{"horizontal_flip": true, "targets": ["large cell", "small cells"], "loss": "cross_entropy", "l1_shrink": 0.01, "lr_schedule": "cosine", "weight_decay": 0.02}
Rows from block 5 of a small image classifier, named by matrix and row number. Rows with one number belong to one neuron. Each number is 128 + 32 x the weight over its row's rms, rounded and kept within 0 to 255. All counts start at 0. Numbers have three digits each.
After each neuron's rows are labels from the 100 images, of 14848, where the neuron reaches its largest size: "patch colour" is the nearest of a few named colours to the mean colour under the peak. Only what is clearly more common there than usual is listed. The data: simulated stained blood smears.
# u: gMLP up (value half) (model.blocks.5.mixer.u.weight, 256x256), inputs 0-255
# v: gMLP up (gate half) (model.blocks.5.mixer.v.weight, 256x256), inputs 0-255
# out: gMLP down (model.blocks.5.mixer.out.weight, 256x256, transposed), outputs 0-255

u.81:129129103129128128129127128133118128128128121128128127130127126129127127131125127128129126126128128127128101078138175145127176118129127127128126128135128130129173129128053127128150108128187128128128135118129127128130128128127102128127118255149128128128127128130125125127128107127112128128127128128128136147111129128129053129128145126128150106128122128127160085129127130127128159128128128128106128128128144128127122063107128128128127121130128128129128128158096247128128128255127129103129160128128251129128128128127130099129128128128216128128128129111127128139127129127129109131126129186161128128128128124128128207129104255028127128129104126161123127129130131130128128129112125125127129000127130127129129141128103124128128128128127128115165144127134114128128127121128132
v.81:127106138128129139119126127128130126128129130127124122123126148134132129127143127130126124108129105129130127128127138129150133130128222130000125121131129127128148129128142128128105126132129125242134128129129127127127130208125123130128128128128128122128128121125127085139126128127125128128131124128125130130114128126125255128132162130114127131129128130129158131129092135127127255113131128122129198097127130138128126131108129128129128130075129097129103141126127101130125127175120126255129077127125125133129126128130124125109134126130128180128207150128131130128119131130129125131129141122130134127136145129121130127127176164123129127129125138255255128129129124126128129132127122130129131126081128126127126129131129125158104138126192122146128128008129131161106127130133120
out.81:128128128128128128128173118128254128128128064109128128128128128128128128128128128128128128128128057129128128252111130128208128128128128127128128128127129107143008128128128128128128128129046034128128113125128128051128128201117128129128127012128128128128127128124128127129127128128128128129127128128128128033128128128127128128123128128128128128128139128128128134086128128128175136128128127128128128128128128126138128235128118132128128128128128128129128128016184113128128128108153128128128117129127128128128129127128128128147162128129096128128128128255128128124128127128000129128022130000128128179128109127128129006127128126215128128128128128128128128129128128128128128128144128093128092178100128128128128138195128128128128128127128128128128128128128080128128128128128128
patch colour: purple

u.17:098122118125167249128120128148154135137103130064193135123133130073152124126184128108138101044219148128102123088089145092078128139127126171076129129114128126125129075125130129123112182143127083131129098079130254135108110154132148130144131129171127150130125124168164128128234134097128112142099128138088125128140133126124108127155123135127069133138130129181149084177125131104125122130106125145129175046131000228127142209129128123123155141118124127127213107168126184146091121103128062131150119153133128126130161128126108129146131125137062038133094129029128128124129120130128127197126132121119130124129128126079127129135090122120132109128131175158127139118127154130128121125152116130090125066123145111171119126136128099104103141153096167130064120148144130123092127128108133
v.17:205144137137127124158059124129076117119172131120126123116109123115157159119132128049154177121129060130138140134081139126115136131138127136135121121135128125166133000128130133128173135194100071105140099145095197176131125120121176088128151128110128128190120119123117134114128130129079121130129127104128089124140127104134171224149255126142121143126127089127136075130134139132137136129211090135126076129129077199143138125127128165132133095119140126112123125127126137133239147125131077128127131114127131120129129118129136119125133127136121104150134130094125102127125128128121110126098101146166122105125125126000129128188118121133132123130130139124148121131134117128147120125134131126117127129124112126124083007147134132128255127124134125121128135120073128118002120124148133
out.17:129127133127163125128153126118000169112128122139125131128127142067110166098128127135130130181078097119132125128100153136149117111152041112192033115146116134121207171126128130127118232132163126130154169128127000128130203173118129128128129131085184129116130133128127131060129081127103157128167136125125052142119123107169127127078106125127120105107100134169126132099132127126129130127140125128125063129123146127216129031134130127145162130080122126126128127055147126128115130059126146129130128126127097185129115098128127129086135148135132092152133129139127111130145133131114108123148119121147133255108129133070132086120138139117129149134122126117133192128123203133132122125128121133139128137132128246130127137128128100110151209155128128126131174109085129127132122164141126
patch colour: pink

u.121:151138041131142128129111127126127138127129127130120173122127105127133133124064122070127128128082126234122110223112134129192119114216129138127127137133123127128133173129128125120130115128128117120090152129117128118127132126127135133129120144116122147135126132220129139127127129130187129131131069132169137128111127118115126128130130128131225151139181129129122122128108128126255064125132126118126144127103083174050111129132115113130144124130066127138204139122143129143189119125159223128128134093130134171128119128129126126118129128129126229129168118127128120131122136137132129118255097109139150116123108148128170093124123113092042199126093056160114100130128127127145209128079128116133136110132126060079142141128132076118083129131117127128137128130123131150129135129123137
v.121:113121108129129193112136120130132171128131132126120191136120092126131130136124142138128131124174129130118080189123125126123121102130128072129128134124127129096040103121123120157146115230142114125100118128006129128155122147128125126129214140133097217190128129127130105139126128129153126121127106128129137116077124128186132136129141185079134126136131039143128154172132139134127093129157139128093119130128127127134125177093127148125113134144000153129126131134144225122163154119117131170179118133135128130124125182133113079146105026127107084101129102095122139130126118128129181024131127127131167125127126123099122113198193132146016147131153121160126060129124125112123136132129119127000119120124125127130189127134126117127131129208128177131175126128127127161129125127118114
out.121:101129081133136128130117097124057127129128062063127106141118130151247117116130161255137093116126130051173149099103129131135161134135125129131151128121124120128140129126087129113129093129128094119135080127198149129126128149065128080167178133129132129136128112125201169130131127049182128161107159126126125128111138128255113128130114127067019127127201133131130128133160129215055160129149141128104126030137118064130128128128129091131135159125129128129136129123126128143134106127087146128128055122124132073130129051128131128128087128093118186062164127128129129123127087128111122109137127113123128095128134151163139115118097135145130055129129123242128124129127123126076114127120129072130132128130133116144129130130132127127131128205122129127186151126130124097125166120136185
patch colour: pink

u.96:129151115133126136112129126125127136127137103094112130128177061018122128129129137098146131103136126137129112198128137137114105088134131109124122120128128185146109117125127130128131128131109131150128129117133127090126145139124076124127063123129133128121119129126119129138127135007129128170137063129128154131127124127118132130023132127162130116125125092068137126139127129182161255128115128156138248131075082107128134130115130122136129158124120115073146134128116142125114131123153097098102077124190128186133192131130099127128126128122135102129175143100125126131133124203127127097130129120129209110144133137145138153128118255102120129076104120140139125133129126133139179128118137134143120128126157127121126126061130127129115140135128128128142126120130125128111130115111131
v.96:127150029130140125000147143124078127134114156114111135163144123130049115102124133052134142133128124124117125129141132128134129123118135090122104092119120132135114144128129043129130126171123127129129106132204119093083129189132142128127122160119124132134158190100127123128122150118122136138126122130121229170127138129128163129128129123110126129100130137155133126161126079231083128166132135120127140119126129123128130128103125118255168117128111127129127124166125128128118128106123120129162067124189132177127123144128057064126128124119119120089137133078082120138136125124104132153098127135108232132124119148149129087142000248132149124135176154123125114124114119133128130128127126131128137125165137133126106131046076238127174118129132165130126129117128121133128142127117155
out.96:128126129130128128120139109126131125125127128127129207128132129165107128128120128132113055114117101105133131101137143128129132128134128128127175110129126229128123154164170128128111126132135128127146011191086130255128135121146130128130125130131128122086134128114183111167255129136150130039129128076129125129126129126129133129190137129117129116162092128145135122127121128049144129128128127129128072128128129138122174080129128138125205124240183117113119114129130128128129127111129111140040125127148113120128072004128199129131129128150200129168112128125137128128128144122127127112150124085144129063128128127128134105128128120137155128129128128048128140108127127075126128127149110221128171134134104127104175128129129128158155131130177127129121127128129159127052128244142106
patch colour: pink

u.125:127137164131126133070125130130130153127103101178217129139129122105126101130106095161118130131125156128130125123126128120115127126129134128125091119168178130118131107205144125148033145104080132168087115157139124130138108060132134128142130127130055100132163110136128127076232126091127051144125127127142176129178128174128157128128105129125128081139119110085128106195127088106148153143100083118141172063126068128126128139057066176130125130126138194127096135121092098128107133131127133127052098045125113134124135170125169163138172128123147128164069189118130125129151143124164191091197147142162104075107107123123117150156124128127112103126133131055131152125088128134135127144137224142125126224137132148104127138127157128170180129103211128074114229178130125127090136115095014
v.125:128205207129126111075122116127139135106043120168133134132130173098114127168114120130115136129128222086130144190153128128007084125118130128128129064126165142130127116140251137130102168109124118144000119165129121131255128095124137168127061119128126113127131131156124134126137124134131151138129107125123149126130119129134154127182042129130128111129119117083120126155092082050127132148024128128128182077126101124126121152118054129126128127101134146130123125127084137129156128128125149116083133087124128152094135129124147201129139112165145129180090137127068118131221141126195129111128132133136102128118124127102081131124054106121090111131128148096126130127117126136131129128128192138128114152130149149129076147131135134230131129127127162129126133132141114112089129131106069
out.125:133162123133133127131126127128104156120136122109128129127122161124027097132156129192152147073137000098129124140129135126127119128173127116163130123092192104119166115101115128134127126196059078131142128170154146095035130128129121130143129125136130132126208132186130129108101103132130140196149131136126072165108132129129116128127031172085113099089047113080113126122128118120143123142130130142126139169120124165113126143095128108201109128178109119141163158117129118124142126137127121086175145155111186190134109007130133125087171137133146127106128125151132128151141117130112074125128112131126127175112127155145129127126119127107114128144134126134133130163128188148147147022138049152127128133154128171081087130129100110138119131208109139128123122128035128124126129147219133
patch colour: white

u.212:128167142128130138127128137127000121094144129132160130127130127114129127126129117076126136125092115126148000130177142141136122128124123138173130106163076171127234154126119127128134079159129096119109166125128181127126130125121102128159130114129119134130110101100128125127094131126127128135129129037127000184124129128186102125138129136117127131127172151128173064128118132132218145128104128125134092127128132130081129122145129177132116078061128127131117164118122126143123120108147129134167139129134120151137129141128122127128123120123126128128143129128058129128130134135190126128125129052161172136128128159137127109130049025118255094131128196145141086146135135114224128126122100127133125045130128127094204127128127124126119102117144099127115129128150229088132124148130109
v.212:121167127128126151094150131098058126126127120129255108203164157126118097125128141118125128106127128127139000129116119130131129124100130184117131121122092126127198109126058128123129140136130134127212131131058122129124113096132126236128128131129127148127130168125079126129109073134131112158128125127129099131121128126141121128117127131127144131134144127144181131127127128070117160126131126106128152078126144093125165130136129129132157078111117142152131137128128126144126127069150116110131128130155124148124124128116155132127104116120142126132127125123129160125129127124158128138117127000136151130129129134072126138134103025090244126129126183128140117087118124120236127128119126139127145130128131125128255133128093125129118069096139144126130134132161129130115138134133121
out.212:117119108126159148128128127130129128122081130128127124129128044221129128129186127255127084123128130128128127127130127128147128128129144128127131129110066104127079023128128123124127128129075133127126054122120117127100131222129129134127185111127129128129118128125169128078139128129129123138129131146115119098144127121125019124128120140126128128231177128099143128128128186127120133123122085128129119000127130060129116127184127127128176138221128124126061128127126140126121130076128129130140129132133135127140116009128128135127128128124125143131127127124201133127127134129136124136122129150196130094132128128128047122129110123128127127129140134133130146127129000105108127085157120133128201138140128138139129124125129129130156099130127128127132116128159151149125127124121105
patch colour: white

u.97:121130110127147126027084126130127143124000130139159124126121116130127120120132132133089138015136094124100213121137127145130129117128128210111127150090138183143129128140111093167075124124110127130141127161126124148118122216137179113122136159165128125128128117146147147124171107072129128213128130145118134125140120133136117133126089128132112118126123131125112136105128049131154144167144183160128186072134110049155137128127162180133127131172161146101131119130125125125066098127145126123124127186249126131128131142115163126124127139130162138027136135126053076127130130043165131128108082132207137128131132137178227133149096192129138118054134125163163128125104142135129122129128132130129127137128128092128132209125149117111128149115130129166069130126139155122131129124168159
v.97:132146000127146121036112131161118128128117098118128124145174128128089064128126088096109132078124130128124165129149128129120103130077129129131127089129101165085122136130138126127160128156083126138112029123129129098127234139126138132133127180230128140123231128146130115124135145124082134128134111115105145150139129075137122134128061139114136139082125174118134112134102081144051127140034132126128135116128129131123126181123128135207129118129130132122165108122128152120126132177092120124211082125127088154128126128108128081130151124210134133145128169136121130132115132074246122132064116119133126069121126135111126126129042131120147126114128131100134130000131195127130164124127146110129143164152130127122116110115079134222155126128130139128121140130130128122144117125109115
out.97:129136131148113130129141129126000037129142129097133127126129127169127170127125128133152129145101129131129058128128077136125094128148130124113127113127133055125143125125178126108142128114128126066116174114096123108146095133119116150129134117104137043126132128097174136194126199140154130083126128133221098126158113128130133128128131039153129219131190134199129127157132128152136117127128097128115109126105147128113123151125128126063130126128072135132187127132127129180128255126134130108128115105133150119083128130112109164113185142137121129130129128142126141129128033131145125155118137144131049129162086136128101151129107083130089130131138119129065071128137129129135126128132126133165077127170128129095114075112013127115085129169000130134169129127127128109131130070129123
patch colour: purple

u.23:124128128100117145215118148126130125127132136120122093012065159131137128131124104128122135128142128129125148124150130113104130108124130128126137127213123195177116127126132125120185127109126163089125075137134128118140124128125170058131132124237130130132144132067132124126120102135129134152116127083127077130123155095126182079129090137131081136104127087129122135178130110129126129137125143128143141100131137132086128127146149149128133124071126198129126130126141135140119126126089146126128132126128000127133070127121116147128097179131127126108221161115108113129055210147125163135126155127116148185009174133124125187131127138111129129019128130131102165234063188129116137146124034137028101124123132148128127110126130129150126134119081138132126125138135130130129127120131063
v.23:125128093128092136133142135127123089127255136128111124146111146255169202129122128128127136128113158127172127124125127167118118132130131144117152139170143208126159123119126121129155180104127147126136109132128125098148129104134136072070127132169126130129131124115128138125132139118121128126123099131103069139123151116130129122126110127202118046129127129129112126131136131125146123147133136118135108128137115125126169173179151148151126108143126183132130118121192133132130150125133140136123140105090141133091105129119128135134171141120116128182121140127127122130084176152069112134147134126185219116023166135148123131118136141119125148115131126134082128146103169132128143163153109126053111127122126155255071124093121113179119128080131161137172127143157163070124177127126130
out.23:128127124130104129126230126133128131132139032124142133129119165128142125130127173126087114175127125129032121166128123173124128124156082088041129133086128125130125129131127128081000130131125102127128131160134122128124080129146148120097131166128125131130126240131126151130124125148122155128128096127127127127126000184128067129130129138128015139126128132129132117121165128130130126129129135146159049128127128126155127126131120075086127145126137089093111142131161185131126128114126187129174113105105153126136177125127134130146141118126132132128130121119131119136128108130137147130126120130133119128123093128131128107249125064138136066139120100180128161026125084126141129217137125096141132156128140128146126125101154122139129100134179108081127128140107128119137151150126255
patch colour: grey; purple

u.79:149129126101211126131255129139131114130128117130189158050141131130120132126118130189134103128127137111006129129137126185163123128119147127123185135127140128171104115127128120109128068121137134104133133129148140114094124129138128130120125126136147128129123087192099136152159111128156132202052136120125133128129192125145142060129126126145137113123123103133129130131130133128078130082125053252174129152134160140141108147090141124081124128132134118132127130169078125125055120118099159128255129131088126151170138158147128125131075128130128151089126135129123138190130066126133223080129122157136139129116050134125128124124136104157128146139174136134125136130005142146200126129136127131136128145126134112145121128156170130126126135128141132139127132095126128119126148130135126
v.79:133127135137126072127118121060141130159132127126128126124216140123131108127102128127154127080129252132129139127132127132120037156128126129128145134154131127099116122122113122129124126117113129129060130125114129131091123150139028129086097129100152132129043129178130015095128131103131129131158137081230158153129220180130110130139148129128145126129129255131169038126125123193143121108126137122129125163139142179073103190127177109156132126133105135122129175109135128126127122130134141088096129101201151072067128129179163158128216093100103065127130142149127106060143125160128148131126074125124145119110107120128137131127126111144135118160131132124121130115108116128159241074046127068183112124178129129122111152128104151145126124118109133137127121129131142147075159129128132
out.79:085141129123141127127215123130127129131097132134126131062113108135134097127131134129107128127037146129124122146126121117129184124126130130122147129113128100156124099140123148074079243130131128126127189142208129084255131127128127108125125119147149141146130128128132063149128143151132108129127128130134132129129137144247129120128124165160086127128125117129155179126108127125124132013132184213140090121049124126123147128098127110128133126101104170129132125113056147160124127128062129121129125157129119237255123137124134180134110225154133226128112129113121090208130112144172135117129133127146124135136127168125129129147121111129139092135108111127129127128128126115047128141128125137135133128133130126128128039125136128127089139129131121137114128130127125142135130130196135
patch colour: purple

u.143:117061121055150127116132049162161081137118057128129131131158099153125145168131128159128149139130131125126129153080094132055161123129128129138125152129157128126149129150118081126127103220142128130141165130124130135155130078169119123110048078124201113130112130162120130139079129145118142182129152101139128090107222133138166111127126142131173123118040126128129129135132159128128139159125129172138132182141255128162099129137128127130139125138119153135134146132223215128129133116114192131161136110122127131128128164148131137164133125076131164102109134135057128121131119131126129135122130122159058124122090126117039121024160124190087128153107126123130121098090131124121121125133126126235127000145125116128208136108131093148144134163128078126130123104092126129143135177167125
v.143:121178131141121135113127093129176121039123036125129116143152140151134127148097129113204129118178164127123154145130120119132034127076124093136128130145111126138107107127129098090116139107121128079151128121081109144156126128142126131141138126119123126132126138174125153247121155126144124137127127154122105129110134132242129127154126136120131030133129130143118188151120129145255123127128116094105130224201138119140096130128071107129107130069127142136158052131142097121130135106109128129145119125133136197139120128126132128074127128058108072088125146128135133255072139115131128129148128128104141153127119135134121149000131145121090173114135121108102132128126105113128123177156128149079118119185135123110193130127126146129106138118101132094137131133094119131156130124128126
out.143:143156132126119128128124121135084127124128127166125163160124103128133147114122127143130087115128150119147092137101134136119140130126073130199129130098175139119106150091149127156126138130150124120129097126130137119110125127108128136127093127241125135102142125124133096129060131132109134128126127129123137121128160126133114126149148127135071158128138161106179177129162091129128127122108129128112153088193142140155135130140130152156129197092128067062127117104123128135132175128100149129119123134128176061094205128158109101129128098129141025131125130147119132129128128128125000000128127129027128225151126132061125127129119138125072187128121125124159124130147129147133126123134129072126093119137128193129123114127091103129147124175000126123129135142127163134130029117127128
patch colour: white

u.73:088238127198132123127126131137159124106143128130129194072129128169118126134149127149186127148133128208147150124125124160162113127127153125115098123127157130130131131103127134122127110074133164014133127123098124144132140072030128150130127033128108128112179115165145098127108128168130109132128131150134127031134123121127057106110011190131109146183129129133142127141090135113191101107133028127128094080128162102129115099126129129127088139111114088091188108129199137130099111131127134116139124118070129222130127043116128126115130155129063109096132129089030124120141109124135097121041101141114123128130208139163180126106132119128123042130078126136070086133172127131134139126138134130133141144157117175176102111124133132118126068143141135122131122101142150127138130126139128
v.73:118114177109155188178120153028131091154130127089128109130220098125129123164130139129154125108172102128126074226182123129125127145013127133130126129125211111128128125142000129126126188125183174123118139171116141107149148135127119073136127128049114127177130129065127102108128125174128156070126127150121153127147139123130151128082141134132138119131126129080133134099132130123136103103107128131146176122089126106129157125128176128124138048191147097131040149123132142130133129132128132127127147128126109127129125128132147129163095128129044097130158129127128072124135161095135128154144129127079144155127134103163090127128131167177127127121125119137190130097133129133136084126123097118123204179035142098129124120129125213134127112130120128141161197135147125113142130245221126
out.73:127172128127142155128125107128130182133186127203164130128122052137128029130139128128135128128131113126130128128131137127135175130119147147172129129128126128119137106127095115128062074144134131129108127127128131157124104129134127128144128177123077124137151129129128126129131103125202128136130118215119200128135210226087127128118052255129103128122126188075124137139162128095160134101151151128138128134126097144133127132131129126127112153126169128219129223149123127128168124181138134128140123137075123129120133111126178126126112109124088150127071128139144128114129148128122042098147141131125126167093130120135126222125107128131126116097132120120128082112127128127131133125140123141128131123150123162110128124133129255255128120137110122125130121134050128124075134056187128
patch colour: pink

u.66:121131127107127104128083067126126121052164114131126129126128203063127091112128118125124127135126120126119153122135130077124116173131134119120133122136128101250130128076031090136126108132124230118114127055137130126118124134138140137151095072143126136151092157107255126137076126119165084128141130102186144126094124128106118130090127107139121123125172135119114180123128110026128141138125141033061128127149129129123124138150138080107089132128157138155128130120071085154125131124146078133125127122129172130120130126087128172060126127149134126116179128157116137216150139149122131127129128130131131127157129137141128140074158128126143127161125124124128134133238153123125136190156156153129157132064084088119158102154122108134130150128046040046129124196129120127127147149161131
v.66:131109126124127026126129129129128129124155132098110140156215127154091129129112129130115128127122127130102118114134130093093111052169127145128171083138128125176129069127127122159129176132131143031068126124124122127148125127117126184128132131117119130159126170134255108128072116129121128125137125193150139109155134101125128145128133130113128133130201167113104088115128112052133124053133105101171129120130127137078097128136007142131123029092133131079129138125127113169126133105139121199097127159127128174096122110115066141076161157148129130128129127131129125139236128132122071128135119127125128136113118129136150128127134150103113074131126081128141133128175145141138135144137145125123137131129127129130168131152129125119132126133134059129124083128123130142077176139109128
out.66:127115130117146125131108128127130130131133110128119129154209129155118121136126139128128042119125128132128129117112121127144105128098129129130129209130130143116129139149131116148132129132255082129125130086129102123128085128127139125122126127151107127120094148120000148119133128131136252130129128128081128128115000134130128128128124255124185128126138130128127132129128149208123125160128100133153106126135129128128172130123117146126131134141074146128123129129137197136128140128255127074150123130130117119128103129128141131095125141128127127128132126122157128188124074131124091127128127132129115128041101005145128128128110131141133131122218128128122130131109127128165121112112138130127128109133128132129131124130128121124152123128128120141128138131127109129138128126117130
patch colour: grey

u.82:120140000124151126124122136122011117081128130097119128124131130124105128128130123132130126127130133130127140131133151131128145127129127121127130049128129126130110126126170106082128127203137138130103124139151127156127131129120126129137058255132247127153128133111114070125167141129125128039128125117124121129128125127128127127139193071128129135129121143109137113129143135123105085127135123104126128148131131127121123103128126128136002107129090124124088123132134133130124110130000095127126128151128088137129128122121135128094133129128171125147153155124134109127130126124172130179012129179127127125122124119105101132128141148129129127128127074140127124127135120134136124128127120160127136126175126130090124131124140129134128127128112117154136115150118128052124160149169128
v.82:131124042129132095109125124131119160127135132064110128128129132146118126146181117095128123130165168152130203108152130128138138129146165124093113010128128124130129124126131117130127192255076124129003125119106131191128072126127128122129126157140167104133118188128133122067127108255123164141137121100124124133129138135081114131120249144129176153131132129129128146128128119135129137126119122128102128122135129133098130132133139116255125128103124109127130049135126125099101124128068136134130127128108172132133064135127111124131127134127107137135123093141128127199132128123073129228122128135125074125120127127129140127129125113094133123118104096127128157126162118171125129127105135126135122119112129192111111131133123129127113156132129146125147133115124125124114109124128160
out.82:128126172119188128162128028129127128128126155090085113127134127171191125128131132144130108128120100205120093127116000131127129179129129109155184213093123122122129115130129131131125128084103115183203104136114150149127128124133187128128149000122127131121127122162154132160107125139137128232118140168128127088129127129110124128057111129128026076081124101122101127104124131151137128120129128123116129128128162109129128181147130085118130128132146110129171130138128134129122132119141129130125123128117119115129128150136142128134126128123100106072127132133123130116128126129089122134147125019128157142130127105138131069128162134161125103129127139127128079130121128092119138128120240113145098151086129055186172140133225129127128129184132110104124132129127107168141116145127153
patch colour: white